Weights of a small contrastive audio-text model.
Model: 12M parameters, waveform 16khz input, encoder arch transformer, encoder norm layernorm, encoder activation gelu, encoder moe expert_choice, encoder num experts 32, encoder layers 8, encoder width 128, text encoder width 192, text encoder norm rmsnorm, text encoder activation relu.
Training: normuon at rate 0.0031, 5400 steps, batches of 256.
Data: trained on phrases spoken by 400 fixed synthetic voices, 39062 training examples, 35.4 epochs.
Rows from expert 17 of block 5 of the audio encoder, named by matrix and row number. Rows with one number belong to one neuron. Each number is 128 + 24 x the weight over its row's rms, rounded and kept within 0 to 255. All counts start at 0. After the name is the row's rms in percent of the matrix's.
# up: expert up (encoder.blocks.5.mlp.up, 32x128x128), inputs 0-127
# down: expert down (encoder.blocks.5.mlp.down, 32x128x128, transposed), outputs 0-127
up.36 100 [ 96 122 117  97 136 101 100 157 109 176  90 154 130 122 136 104 135 115 151 139 154 131 105 116 100 102  99 142 141 111 109  88 137 108 138 135 144  92 100  98 139 161 107 164 126 146 134 133 101 117 101 146  84 139 170 119  84 120 107 155 106 119 147 150 181 127 137 108 123 117 124 129 110 148 135 106  86 147 136 107 133 133 121 152 157 151  82 154  89 144 122 162 110 102 168 169 126 118 104 141 148 140 132 119 198 143 159  89 181 122 106 123 144 128 125 114 126 159 146 140 141 103  99 149 110 168 133  93]
down.36 096 [144 123  99 108 133 108 149  98 138 146 143 131 117 156 127 175 153 135 138 107 105 147 102 114 135 143 140 131 123 139 121 138 133  98 130  94 113 176  89 115 162 136 130  79 103 114 162  92 127 150 159 140 150 113 154  99 108 141 128 127 167 202 121 107 114 149 115 110 108 181 146 135 105 159 112 108 114 131 110 146 151  83 115 112 140 133 143 111 124 134 115 112 100 133  66 152 140 163 140  95 122  89 122 116 125 146 149 132 154  93 137 161 128 131 154 212 146  96 124 127 161 135 141 139 126  83 121 112]
up.37 113 [ 88 131 126 122 104 108 149 149 137  91 119 148 108 107 149 164 136 136 162 115 174 113  97 144 160 124 159 134 140 126 138 101 139 123 146 149 180 105 148  93 159 139 121 117 132  69 155 109  91 107 121 135 126 140 139 135 144 138 140  75 145  87 147 184 106 113 135 155 159 139 106 132  92  99 121 118  97 111 158 126 147 160  65 127  92 136 108 117 105  88 131 106 154 102 116 157 128  95 109 135 119 150 135 144 127 109 112 143 145  94 152 145 142 128 152  99 136 102 195 116 161 113 129 112 124 111 156 138]
down.37 113 [134 125 110 113 117 166 110 118 147 135 125 122  75 104 112 108 136  99 153 148 109 129 110 135 136 175 166 150 195 104 154 135 109 123 133 157 103 162 110  93 155 115 214 124 170 126 114 138 119  84 126 125 124  91 128 154 158 101 128 159 149 105 135 106 132  95 109 138 112 109 128 127 174 110 141 162 129  89 122 164 124 135 158 139 129 106 129 119 148 112 139 113 143 123  77  94 118 126 177  79 130 120 109 176 138 123 165 141 133 142 138 121 125 171 116 100 115 100 108 130 112 145 132 122 121 157 121 133]
up.38 098 [156 128 108 148  94  84 132 113 175 116 115 164 122 137 125 149 106 120 151 138 116 146 109 135 146 129 122 169 111 129 158 130 135 165  76 157 123 105  96 126 111 140  70 110 181  83 136 117  91 121 123 118 125 105 123 120 104  96 180 135 108 109 140 162 113 141 136 124 110 109 110 157 131 156 134 113 157 140 107 110 137 183 122  82 144 117  95 155 148 126 113 107 135 129 102 150 106 108 137 154  85 127 160 125 160 143 137 131  88 164 104 132 128 119 122 116 103 177 116 120  95 154 131 100  86 123 170 156]
down.38 093 [159 179 131 126 151 122 109 106 140 121 141 134 117 118 138 114 114 163 115 110 127 115 123 179 119 124 136 118 128 122 156 107 177 132  98 120 124 142  81 121 141 133 167 114 123 132 123 139  85 101 122 168 135 118 137 114 153 123 120 133 135 135  91  78 126 152 129 136 199  91 147  45 134 124 112 149 155  92 107 154 115  96 115 134 161 132 136 142 130 181 162 149 108 131 145 116 128  83 115 127 125 122  95 108 136 116 116  78 121 102 187 147  80 120 117 120 143 157 128  97 122 119 153  93 127 123 132 113]
up.39 087 [123 116  96 121 148 167 137  70 118 118 135 110 177 146 141 153 138 131 163 131 140 125 131 135 137 123  89 147 148 145 133 125  74 153 132 154 115 116 116 100 148 161 113 139 152 124 139 170 135 138 149 137 182 131 143 182  82 131 120 128 139 144 120 123  98  76 168 138 143 130 109 146 115 121 125 127 145 117 116  82 100  99 141 132 117 131 127  92 136 131 119 124 101 123  93 135 116 135 104 100  73 116 153 117  83 165 116  88 157 107 148 146 116 146 144 110  88 119 103 160 169 113  65 151 117 109 163 117]
down.39 095 [107 126  83 118 116 163 138 107 138 145  92  76 167 122  91 176 117 127 107  96 172 104 102 131 103  77 107  98 134 100 117 111 120 161 145 136 143 144  93 152  85 157 114 100 128 158 135 103 100 145 142 136 114 118 155 157  92 123 122 168  98  97  94 144 145 153 142 103 117 117 111 177 158 134 102 114 105 139 158 109 155 120 128 162 181 111 146 120 124 152 137 130 110 148 110 107 122 148 110 171 140 142 158 121 153 138 109  95 133 171 149 127  99 141 157 140 114 162 151 136 112 171 124 123 127 127 124 122]
up.40 094 [131 145 142 114 127 125 152  52 131 129 133 137 141 108 105 118 136 141 148 143  90 145  87 138 114  94 147 186 105 156 172 117 116 129 144 113 109 123 186 115 159 144 136  85 119 101 111 117  93 110  70 144 119 148  94 140  95 158 131 127 157 107 171 140 105 148 122 143 104 129 126 161 107 128 108 111 127 150  61 134 131 103 154 120 155 126 133 120 174 106 167 106 148 125 108 146 115 147 133 128 105 131 149  84 113 126 143 120 119 142  91 117 163 145 139 140  99 113 170  92 134 149 138  99 126 128 163 139]
down.40 099 [126 178 109 122 154  75 132 134  99  93 125 127 129 145 133 100 141 117  89 118 134  94 148 131 120 126  96 143  91 162 176 111 126 178 141 140 156  91 159 139 107 102 129 154 146 111 120 145  92 117 102 139 129 132 132 137 138  87 126 120 124 148 111 103 114 173 125 169 142 127 134 118  73 143 174 139 102  84 165 109 103 193 134 142 145 169 136  97  87 115 118 128 133 110 168 107 150  92 150 129 102 120 108 144 144 133 111 145  80 140 160 161  98 122 105 121 116  98 106 134 127 116 138 139 125 131 114 155]
up.41 111 [134  92 145 130 171 126 125  93 115 127 112 154  97 160 113 121 107  95 100 185 136 109 147  84  99 132 100 143 145 128 134 121 147 161 165 124 115 118 168  83 158 184 156 129 129 132 120  89 127 106 135 122 114 121 130  91  93 159 113  54  94 119 156 109 113 131  96 128 131 110 141 173 114  93 140 152 116 120 141 165 163 163 115 107 125 162 132 152 128 134 149 106  81 153 120 136 127 125  91 111 114 108  77 127 152 135 121 137  99 120 128 143 163 133 125 139 131 134 143 151 147 105  89 154 137 138  98 115]
down.41 106 [135 162 168 128 128 161 108 133  64  75 150 151 147  94 113 105 127 154 114  83 147 130  89 175  99 126 128 168 102 119 155 119 103 153 113 107 118 103 149 115 101  68 138 119 118 115 118 133 109 123 151 145 111 102 144 136 141 157 100 163 136 159 138 128 153 159 137 113 166 158  92 134 133 132 133 121 180 128 120 141 110 166 121 114 116  68 155 140 111 131 127 132 146 129 111 131 114 144 137 142 157 105 120 137 107 143 172 112 155  72 146 156 131 116 124 120 123 126 100  85 103 140 131 175 118 157 111 140]
up.42 112 [138 102 106  79 165 149 112 126 135 129 118 126 102 101 104  86 143 131 120 156  99 125 148 117 137 149 121 113 133 153 168 128 203 138 130 171 148 149 158  62  85 181 128 127 134 118 119 130 100 132 112 133 153 105 129 120 112 168 111 127  98 132 154 118 112 122 117 104 131 100  92 132 103 160 134 121 146 139 123 106 169 104 144  88 113 116 110 122 153 107 114 107 119  98 159 130  85 119 102 143  73 140 131 127 112 136 118 169  98 191 129 149 118 152 146 123 150 171 110 139 159 119 131 118 152 115 130 142]
down.42 122 [137 144 146 148 149  94 128 148 148  85  95 136 141 140 115 149 161 115 113 126 123 127 108 156 148 113 115 148 145  94 130 161 166 108 154 168 169  83 122 189 119  71 159 159 144 143 162 149 127 147 132 119 145 115 136 118 117 146 125 129 157  93 154  79 118 129 137 113 172 109 126  93  99 113 127 136 144 142  96 119  94 129 134 115 173 121 156 137  88 116 113  95 129 167  90 108 101  89 135 145 126 100 121 129 149 164 128 110 110 106 132 149 126 135 137 105 163 105  72  94 107 154 122 105  97 154 137 131]
up.43 104 [127 122  80 118 138 101 158 115 100 119 131 122 114 117 157 164 124 126 150 119  73 129  98 124  99 145 121  86 155 121  97 129 160 160 151 127 142 120 134 133 139 116 122 131 114 143  60 160 162 153  96 132  76 161 138 151  94  88 157 139 161 126  88  88 109 121 152 113 159 110 143  83 105 128 135 124 103  94  99 139 121 121 161 137 107 152 137 152 156 133 123 108 103 133 135 157 125 163 105 131 148 142 186 115 150 139 144 103 150 158  91 149 164 121 156 140 167 139 155 132  98 159 131 105 151 115 144 118]
down.43 096 [137 126 124 137 147 139 144 134 152 136 111 115 127 153 125 112 129 156 136 132 117 114 151  99 120  83 158 138  97 125 106 146  85 125 108 152 128 124  87  76 135 116  95 131 171 138 161 125 124 103 136 129 107 116 116 102 108 147 124 163 148 139 113 152 125 102 176 151 124 107  96 165  69  90 140 137 165 151 140 161 125  53 113 146 120 141 153  99 143 105 126 113 122 162 133 170 181 129 144 152 143 154  88  90 147 115 141 111 128 152 113 142 137  57 103 113 119 125 116 143 135 166 145 140 111 130  94 103]
up.44 106 [125 148 134  80 108 123  92 108 142 110 101 163 111 117 156 140 127 138  94 114 163 108 114  89 150 119 130 115 132  83 111 139 191 126 142 149 120 127 134 138 129 118 144 101 124 142 154 128 155 136 112 119 167 156 160 156 162 142 117 134  95 108 130 158 104 139 145 151 115 138 147 151 139 156 152 119 131 100 101 106  95  90 133  82 136 111 149 158  66 134 112 159 143  70 102 174 155 103 179 159 103 123 112 135 135 114 116 153 103 155 100 141 126 150 131 105 167 148 107 143 116 151 100 101 106 121 151  99]
down.44 102 [138 139 148  95 121 147 154 111 189 139 115 138 114 147 105 152 140 101 118 133 140 152 145 117 166 114 132 134 152  89 108  98 158 118 127 110 171 152 106 117 148 119 113 131 153 115 100 135 120 102 124 137 132  86 112 144  59 125 147 159 138 111 126 149  94  67  90 148 121 132 137 111  84 144 116 147 142 124  80 172 142 109 111 130 127 179 146 102 138 132 143 161 112 114 119 120 144 141  92 153 181 113 148 142 126 117 139 160 123 123 174  88 166 100 131  94 182 156 126 121 145 112 121 145 152 127 140 145]
up.45 104 [113 131 162 156 142 132 130 158 158 119  89 144 137 116 114 119 110 143 138  70  94 157  98  98 131 132  95 157 122 141 129 125 113 187 158 100 146 122 105 156 129 135 144  95 169 127 135 146 168 100 179 112 110 152  97 148 120  87  95 143 178 118  95 109 127 118 121 107 108  94 134  92 141 121 118 124 100 107 127 168 146 110 125 150 163 127 156 131 129 105 152 171  89 154 110 167 163 143 112 106 151 152 118 180 121 162 107 120 149 139 135 145 112 120  96 107 147 106 124 119  85 138  98 121 124 153 119 116]
down.45 092 [130 104 117 155 100 116 143 122 142 135 142 118 117  85 126 144 101 142  94 105 123 139 164 133  88 102 107 163 150 125 166 110 114 152  76 125 166 163 157 134 116 120 132 121  96 118 114 119 136 123 107 148 120 122 119 128  71  80 146 102 107 128 153 166  88 121 136 112 131 116 126 135 128 126 157  72 138 152 128 150 165 116 150 145 119 141 108 125 172 169 109 118 108 128 106 167 148 129 106 181 144 114 113 107 136 150 123  91 151 131 168  81 160 169 152 131  93 164 119 163  88 131 124  90 109 116 132 107]
up.46 092 [185  83 130 118 140  80  97 153 138 145 161 190 125 146 142  98 133 121 146 158 137 159 103 148 143 147 146 143 155 169 132 102 100 133 158 106  99 111 132  99 113 129 107  73 132 130 154 142 119 110 177 160  83 118  90 131 135 126 135 113 137 144 116 129  97 133 116 161 115 109 102 147 122 159 158 109 147 108 155 129 132 114 152 103 142 132 159 121 108 152 138 137 128  83 104 145 156  93 152 129 116 129 124 135 158 147 101 101 129 125 130 121 111 102  96  95 156 147 132 177 103 140  92  75  86 128 123 120]
down.46 092 [128 147 138  92 133 109  99  95  87 159 123 157 104 120 131 124 135  94 128 164 128 117 114 149 133 113 136 141 155 145 137 108 125 144 124 132 112 162  96 138 125  94 103 164 108  98 133  94 123 108 139 108 138 123 166 130 145 120 119  85 147 140 112 127 161 181 120  97 159 103 166 144 160 116 108 125 111 111 103 133 132 157 124 110 112 148 105 138 145 165  93 153  92 156 178 113 126 124 137 166 180  67 117 171 144 146 125 138 127  78 155 138 158 147  59 133 114  96 124 143 126 141 113 153  96 134 153 110]
up.47 129 [160 117 123 158 117 135  98 137 102 166 118 112 114 166 112 112 110  99 154 141  79 144 130 132  83 150 112 113 143 153 114  85 147 163 136 130 133  93 127 126 123  99 127 144 140  91 155 135  97 128 136 175 129 122 122 180 114 117 115  74 118 143  99 129 111 151 138 133 136 101 142 105 131 149  76 132 151 167 154 116 101 123 149 138 111  74 166 112 116 104 136 129 105 164 168 149 154 127 152 132  95 124 146 156 124 147 123  84 125 140 136 146 146 113 154 113 110  90 134 120 135 156 156 179 167  75 112 154]
down.47 114 [116 125 132 128 129 120 167 149 130 123 151  98 137 177 136 171 151  95  97  92 141 133 154 102 150 116 129 118 141 161 121 123 131 138 106 106 187 134 102 110 114 133  99 116 140 132 132 134 140 122 161  97 125  95 101 122 126 159 139 146  76 112  65 129 176 139 184 152 117 121 133 159 156 104 116 109 123 133 117 104 145  96 118 151 181 104 163 135 120 130 116 134 157 105 122 122 125  80 137  89 110 153 130 128 125 152 124 140 159 111 112 142  99 131 119 187 129 136  98 113  92  76 132 133 101 102 179 131]
up.48 110 [151 154 149 153 135 170 146 116 128 107 112  81 171 128 129 140 112 140 156 143 129 136 175 154 131 129  80 111  77 132 109 174 149 102 168 125 165 147 141 118 166 138 110 163 102 128 114 108 152 141 108 116 120 120 130 121 114 135 138 150 151 116 131 133 126 112 139  82 147  87 134  98 125 160 156 139 104 146 153 133 117 126 121 172 121 176 166 122 126  97 145 142 134  94 142  81 114  95 158  73 127 128 117 103 112 172  89 161 137 120 116 120  95  97 118 143 126 145 129 126  93 121 167 159 115 124  95  91]
down.48 116 [146  92  74 126 116 105 115 158 124 162  92 134 159 129 129 104 174 137 150 108 163 124 109  86  63 141 185 134 122  88 158 126 115 116 146 173 136 144 168 108 148 104 111 130 109 159 123 170 104 151  91 128 142 165 120 139 118 132  94 115 160 155 131 101 133 105 133 138 118 131  90 145 110  75 123 129 135 139 120 100 137 140 137  95 110  92 131 103 149 118 110 105 186 165 144 119 148 175 110 125 134 110 128 118 100 132 151 132 166 129 109 127 126 140 131 158 120 160  97 138 145 149 144 102 122 146 106 136]
up.49 102 [169 114 103  91 165 119 129 175 140 118 129 132  83 132  96 107  97 110 149 105 131 124 157 126 147 106  97 163 152 135 141 146 140 132 170 183 121 125 168 180 112 126 140 125  95 143 121 139 127 104  71 122 140  88 153 109  92 153 167 146 134 115 138  94 165 100 121 112 127 101  72 112 144 125 164 123 140 168 121 164 125 151 112 132 162 169 134 111 120 116 138 108 125 139 130 147 109 120 104 135 144 134  87 113 137 159 138  97 128 132 127  99 107 129  87 124 122 155 117 108 150 173 140 110  88 161 132 141]
down.49 102 [129  77 117 127 124  69  88 101 137  91 117 157 144 110 162 158 134 130 147 170 135 144 109 104 109 134 103 182  92 135 136 184 132 118 130 178 133 100 151 132 147 127 156 140 120 118 129 127 162  88 171 153 124 162 119 144 121 156 124 145 185 110  94 108 140 124 163 128  95 139 129 133 121 145 116 151 135  91 140 100 120  98 124 114 148 106 121 130  91  99 153 147 130 134 117 128 120 124 109 119 100 109 110  84 135 103  95 122 140 165 137 143 137 135 167 155 193 137  98 116 110 129 115 102 139 159 141 151]
up.50 095 [147 107 185 169 128 164 149 123 127 168 115 115 145 119 128 152 122 143 149 124 147 154 138  98 142 106 136 133  85 102 104 135 123 118 155 169 120 138  87 134 132 147 116 125 101 150  96 114 151 125 164 123  98 138 100  91 123 147 156 109 144 137 160 120 117 169 134 105 140 101  96 132 110 145 158 158 100 104 128 129 122 147 114 118 165 160 119 138 105 112  94  96 116 150 112  90 140 145 131 103 123 142 115 107  90  93 191 138 103 127 165  94 153  88 116 116  86  87 168 158 113 166 129 149  87 131 136 144]
down.50 094 [117 162 103 124 135 141  84 113 152 113 141  97 125 154 125 101 158  99 127 132 131 137 111 110  96 142 142 140  82 152 192  96 144 132 102 141 122 116 148 145 153 137 146 110 133 111  80 106 125 107 113 169 148 146  80 124 157 145 122 113 134 120 126 112 133 125 108 200 102 154 112 155 125 143 106 121 118 141 148 168 157  97 129 130 164 129 135 130 138  53 100 126 146 115 120 118 140 127 130 154  97 149 138 130 128 101  97 185 145 124 169 173  99 129 137 103 121 127 133 128  94 127 105 158 155 142  74 130]
up.51 110 [133 118  81 108 147  94 158 112 113 129 162 120 120 131 136  94 125 151 165 138 125 104 164 108 177 157 152 173  99 116 128 104 161 110 127 119 145 118 115 157  87 117 166 129 164 121 123 107 147 126 112  96 134 114 157 143 133 166 155 166 145 134 143 109 157 137  87 115 175 118 138 126 139 133 154 148 102 123 123 165 169 131 116  68 114  90 117 142 127 161 138 150  74 126 114 161 130  76 116  96 102 135 138 159 147 104 103 157 112 106 139 105 144 130 114 112 127 174 107 139 132  94  92 136 133 110 107 103]
down.51 109 [130 109 190 142 123 130 115 137 182  75 137  74 141 103 123 103  70 142 124 150 130 144 152 169  99 148 153 153 121 138 112 123 137 108 133 121 113 128 115 126 148 141 149 185 132 105 138 129 136 137 121 122 126 129 145 128 143 106 115 130 182 138 145  85 137 125 112 106 122  97 127 128 132 121  92 107 181 113 140 139 142 176 162  71 109 137 123 111 109 145 159  90 146 147  96 155  99 137  99 165 132 103 156 154 142 159 120  92 139 118 101  97 129 115 188 167 139 108 127 134 139 130  98 120 136 141 127 132]
up.52 101 [138 103 165 128 168  96 162 132 110 121 117 158  95 133  96 105 125  98 147 138 108 130 104 160 128 148 117 139 159 143 127 113 179 120  96 183  82 106 159 136 140 165 127 137 143 131 159 131 129 123 126  93 135 125 100 100 150 130 163 129 159 131 123 163  91 124  74 135 132  70 132 160 137 129  98 150 124 107 157 116 136 142 125 131 136  83 159 149 160 146 112  97 107 141 109 159 152 145 111 167 115 145 111  79 115 135 129 139 129 127 138 181 143 142  96 147  80 130 125 125 139 105 162 135 118 102  80 110]
down.52 093 [186 158 144 121 131 165  94 121 124 125 125 138 150 136 152 143 140  90 131 123 148 160 134 124 117 153 122 104  95 110 122 104 119 132 149 158 128 117 121 127 123 110 129 158 120  91 159 138 127 146  79 104 123 114 149 124 160 121 150 138 102 107 142 125 180 178 175 107 150 148  94  70 122 135 147 113 147 143 121 124 103 121 133 109 134 166  70 131  88 107 110 159 114 138 125  95 121 141 164  97 119 121 117 191 172 133 135 101 148 105 116 121 132  98 153 105 128 110 152 164 149 149 118 112 120 104 182  92]
up.53 088 [116 123  82 175 105 146  97 104 135 146 153 107  98 208 100 111  89 140  94 138 144 147 166 128 157 187 106 110 117 125 125 152 123 120 149 132 113 128 129 124 123 107  86 147 118 163 144 125 151 131 125 113 146 144  96 129  96 162 135 139 162 102 105 110 145 109 101  95 128 121 136 126  95 132 110 140 115 127 153 114 121 144 147 161 116 174 106 150 169 127 114 153 124 134  92 124 129 119 122 160  80 122 148 118 158 119 104 141 102 122 169 117 136 147  74 149  97 125 152 119 127 153 181 129 173 112 133 104]
down.53 093 [177 139 129 120 132 140 132 126 143 149 126 157 143  76  87  96 109 114 129 142 158 118 129 142 102 159 156  93 109 155 135 120 122 122 163 146 130 131 124 111 123 138 184 168 174 100  93 102  92 165 119 119  64 154 139 138 141 129 131 128  92 140 112 121 145 165 117 126 144 136 139 111 123 119  96 159 131 101 117 125  96 128  92 147  79 128 130 147 107 134  95 125 147 107 131 124 143  97 106  97 118 189 124 171 123 154 128 131 164 135 127 135  80 122 103 168 129 149 120 142 173 122 103 124 102 120  92 169]
up.54 095 [179 156 158  86 139 133 163 152 135 109 111 135 136 145 140  99 114 115 165 163 155 116 168 136 108  97 125 109 157 120 140 156 127 144 123 164 163 117 123 128 100  98 103 129 123  86 150 150 146 118 120  88 109 168 112 150 145 134  97 118 155 112 110  93 126 145 139 109 132 130  79 141 117 123  91  82 163 110  89 132 108 109 168 106 162 136 112 126 140 143 170  81 111 147  89 122 116 160 153 140  99 138 117 156 138 151 145 169 116 116 151 154 112 125 121 139 115 169 128 122 170  95 134  90 130  96 100 102]
down.54 095 [ 89 164 106 178 138 117 108 132 131 148 145 117  88 104 143 167 139 145 169 185 113 149 108 124 142 126 106 170 115 133 157 135 179 129 169 119  86  84 177 117 113 125 131 136 123 128 164 117 106 126 115 127 148 126 138 137 139 126  99 176  93 126 140 137  60 112 151 136 118  90 140 130 153  89  91  96 146 113 129 158 116 104 107 113 113 122 132 126 156 129 142 166 124 111 139 127 142  88 120 153 104 127 151  90 126 160 133  80 157 110 128 171 117 133 111 156 142 142 122 130 110  93 105 116 130 120  97 149]
up.55 102 [158 116 129 160 106  98 157  88 159 113 120 144 156 112 146 151 120  95 125 109  73 101 142 125 141 151 134 169 121 122 137 102 149 151  93 156 100  77 124 112 156 115 130 151 135 113 114 153 102 148 133 140 109 147 154 139 130  90 112 109 183 145 110 134  87 158 123 177 120 144 132 175  81  98 122 148 153 124 125 109 122 139 100 130 116 156 135 116 106 101 155 105 129 143 111 170 129 124  89 129 162 166 121 116 123 122 112 117 157 135 181 159 113 117 109 125 104 163 100 134  89 109 120 134 105 123  96 180]
down.55 103 [151 157 117 125 111 124 147 121 131  91 176 128 118 167 126  83 133 152 131 149 144 117 158  97  80 124 144 141 128 111 154 124 148 174 131 101  81  97 140 110 140 118 168  85 129 124 125 100 108 163 113 125 121 100 112 162 151 137 154 130  97 141  66 119 135 171 135 128 159 131 110 137 140 101 142 106 135  96 136 159  83 127  95 122 167 142  99 141 109 118 132 141 111  92  78 132 161 159 105 129 149  96 126 137 158 168 127 116 116 144 169  93 148 147  99 138  94 119 171 130 129 107 160 157 132 125 149 120]
up.56 091 [180 107 143 136 115 107 121 139 143 166 137 116 118 129  95 129 121 119 146 116 134  86 137 114 104 122 105  96 108 105 124 175 156 156 167  78 116 146 125 122  85 140 179 122  94  98 117 133 129 113  92 123 101 123  79 155 140 122 155 159 101 153  84 113 169 109 133 164 143 101 129 111 144 116 141  80 129 156 131 110 102 138 165 138 111 103 146 157 160 131 141 152 124 112 138 127 149 109 177 148 139 141 131 165 114 153 163 148 116 159 105 147 141 147  81 112 118 157 128 110 114 161 149 135 151 177 158 145]
down.56 097 [135  70 101 190 164 129 137 124 115 131 125 134  98  89 143 155 145 110 157 127 121 212 118 121 107 146 131 139 122 130 121 157 150 145 117 170 159 114 124 112 138 140 100 150 146 151 112 119 120 120 113  99 131 167 140  81  98 101 138 121 138 167 147 139 145 134 150  98 144 134 131 150 147 138 133 120 108 122 128 100 145  91  46 131 156 173 142 152  86 132 117 119 115 123 158 109 139  99 102 100 106 134 133 106 139 151 108  87 137 132 143 116  78 106 122 127 131 141 155 149 128 105 130 128 169  99 110 143]
up.57 092 [120  96 140 125 126 184 143 126 132 142 131 116  85 173 116 120 140 117 115 122 152 136  95 151  98  89 110 136 110 110 167 139 153 173 112  88 117 172 120 121 135 141 107 127 140 144 138 167 170 110 131 111 155 165 119 143 129 145 125 121 135 134 113 134 106 140 173 111 128 110  99  81  81 121 173 102 116 135 115 101 111 124 145 124 110 100 133  94 140 156 103 113 129 138  79 120 168 118 168 102 171  69 137 120 120 129 158 121 116 171 134 164 127 128 138 129  99 116  90 122 109 122 157 122 101 145  77 163]
down.57 099 [114 172  79 127 146 136  61 114 107 149 130 145 135 155 132 114 120 106 100 135  54 121 119  82 113 149 115 148 129 121 114 109 143 108 139 160  84  80 192 143 127 131 134 126 137 152 119 144  96 135 138 152 124 139 118 153  70 134  98  87 162 111 138 139 151 140 119  98 142 122 124 136 123 107 113 134  78 146 140 107 118 111 112 161 131 119 167 139 130 118 111 139  95 136 131 103 145 113  73 158  83 157 120 142 126 117 146 155 154 129 157 157 106 104 149 155 154 136 138 120  99 140 122 148 149 140 144 160]
up.58 087 [151 185  80 166  94 125 151 145 140 173  51 161 144 170 145 139 177 128  98 104 139 117 102 141 108  93 134 138 123 111 117 124 147 148 152 119 130 119 113 115 115 128  85 124 115 131 121 147 158 153  87 167 130 149 127 134 124 169 122 138 138 127 152  87 120 161 134 113 151 160 133 100  87 125 133  95 141 140 146 121 134  84  96 113 130 115 161  86  86 148 140 166 142 124  86 115 128 136 136 133 121 146 128 136 162 130  98 126 157  97 116 154 139 124 140 142 123  91 119 113 107 126 145 100  82 105 142 112]
down.58 108 [130  82 100  90 139 133  96 137 141 161 140 128 123 131 145 131 122 118 158 145 144 149 146 107 124 155 128 104 133 149 175 142 133 100 148  82 123 155 170 104 117 144 133 122 165 169 137  91  98 152 122 119 164 128 107 111  92 101 103  70 161 118 136 144 124 132 114 148 109 103 115 165 108 134 122 163  97 108 109 152 124 167 117 162 122 121 118 121 177  89 105 113 103 149 132 107 171 156 128  77 129 172 118  92 107  77 131 140 174 145 146 116 132 129 125 156 127  90 122 110 131 135 121 131 138 141  94 168]
up.59 070 [101 111 176  97 165 136 132  92 110 135 125 162  84 169  73 122 140 149 124 101 128 146 135 127 103 150 122 144 153 130 125 124  91 153 143 141 125 105  76 176 100 154 108 147 136 116 114 124 152 140 132 145 123 111  94 140 144 122 140 140 137 165 154 127 122 116 157 117 171 134 120 122 160 141 147 123 126 126  99  81 129 118 154 125 101 128 115  94 158 171  83 109 142  91 163 151 149 130 109  95 140 124 161 142  91  93 119 153 111 127 122  82 131 137  95 143 118 140 159 132  69 157 102 169 101 150 128 140]
down.59 080 [174 162 140 103 161 140 129 138 165 124 138 125  58 111 145 136 146 168 124 134 134 105 145 137 130  98  85 149 109 112 111  61 136 123 129 140  97 105 168 139 131 162 116  97 117 132 167 122 160  80  98 142 140 171 107 114 119 129 138 125 146 143 172 116  78 182 125 109 145 142 135 112 128  98  84  94 137 143 138 141 148 112 178 133 126 112 168 182 138 168 136 102 112 160 125 135  90 128 101 124 114  94 120 125 144 131 135 140 129 130 141 125 147 116 109 107 112 156 112 130 153 102 140 126 123 126 103 103]
up.60 102 [144 122 142 176 117 137 127 107 137 157 118 179 127 114 116  93 113 107 149 163  91 149 174 124  99 129 116 146 134  90 145 137 121 168 148 112 165 148 115  85 123 117 100 146 134 121 197  75 111 113 105 136 146 113 124 136 112 114 122 137  74 128  95  65 131 130 124 171 135 120 118  73 145 128 112 122  94 151 102 114 151 140 148 145 166 154 145  98 170 115 177 131 141 156 132 112 105 119 111  97 146 134  75 115 142 107 127 139 105 128 136 140 112 112 146  97 122 128 156 135 141 131 159 132 129 120 165 140]
down.60 094 [134 125  93 103 159 119 138 138  92 114 151 163 119 117 126 157 151 145 134 101 143 165 106 171 116 127 154 130 130 148 130 105 124 140  91 132 164  97 151 149 136 126 120 120 142 171  79 145 141 122 135 109 134 134 126 127  90 125 111 166 124 129 157 142 176 118  98 132 148 121 106 122 124 133 169 105 175 126 121 113  77 112 163  95 127  91 122 130 177 145 167  86 120 141 118 139 124 112 126 130  96 112 125 119 120 154 129 117 147 216 101 123 130 151 105 163 142 101 110 131 121  59 150 100  95 124 112 132]
up.61 096 [128 111 136 114 117 135 120 131 138 111 122 149 140 145  72  86 163 104 108 149 120 101 157  96 129 110 115 145 145 136 100 145 114 155 172 103 144  84  79 121 118  62 117 155 147 109 126 180 122 146 126 106 130  94 118 147 110 140 122  97 163 139 106 181 149 151 106 134 144  96 152 149  90 130 152 126 113 101 171 149 112 109 129 116  98 126 130 144 157 120 149 134 132 179 102  87 106 139 160 123 102 136  93 184 121 118 121  87 152 108 147 142  99 123 144 120 127 144 116 117 153 150 150  94 156 154 122 149]
down.61 090 [147 160 114 115 143 172 115 135 123  80 176 101 166 129 115 166 131 134 119 135 123 131 112 122 152 180 169 125 176 103 133 168 139 111 117 134 143 119 118  75  98 164 143 117 127 136 132 131 149 140 137 139 118  99 145 128 119 124 117 118  68 151  95 138 108 105 119 137 161 115 102 106 153 113 116 107 124 107 146 133 121 122 129 179 121 131 160 142 137 136 118 128 105 134 136 118 147 180  92 103 156 116 130  93 125 120 167  89  82  60  95 113 153 120 148 149 111 109 117 128  97 128 152 137 148 106 146 179]
up.62 095 [148 140 104 139 131  94 173 147 134 148 132 102  85 142 111 145 143 190 113 170 143 181 113 141 132 122  98 105 111 122 174 113 179  93 132 172 148 108 151 103  89 133 140 133 147 146 161 188 123 127 126  87 153  96 102 121 124 142 136 134  75 146 122 111 112 110 142 134 143 128 118 149  99 163 136 109 159 119 112 121 118 114 172 126  59 106 153 114 115 138 134 121 101  77 125  92  92 149 145 111 124 144 140 151 142 117  84 131 111 166 131 140 114 147 105 126 110 135 134 120 127 145 138 105 135 121 144 120]
down.62 101 [140 132 126 114 103 106 107 106 131 117  65 118 130 100 166 168 151 112 153 114 128  97 139 180 160  87 118 130 155 121 107 156 141 123 127 134 103 123 120 160 122 143 143 140  84 148 121 132 128 137 101 135 134 121 155 106  95 129 140 146 135  93 127 136 102 119 174 120 113 149  94 113 132 114 122 116 166 143  89 126 130  77 109 124 148 161 119 130 124 147 111 141 105 153 127 129 146  98 100 128 152 138 161 154 172 202 135 129 158  99 131 118 156 112 129  63 157 169  85 116 156 115  90 113 132 152 107 105]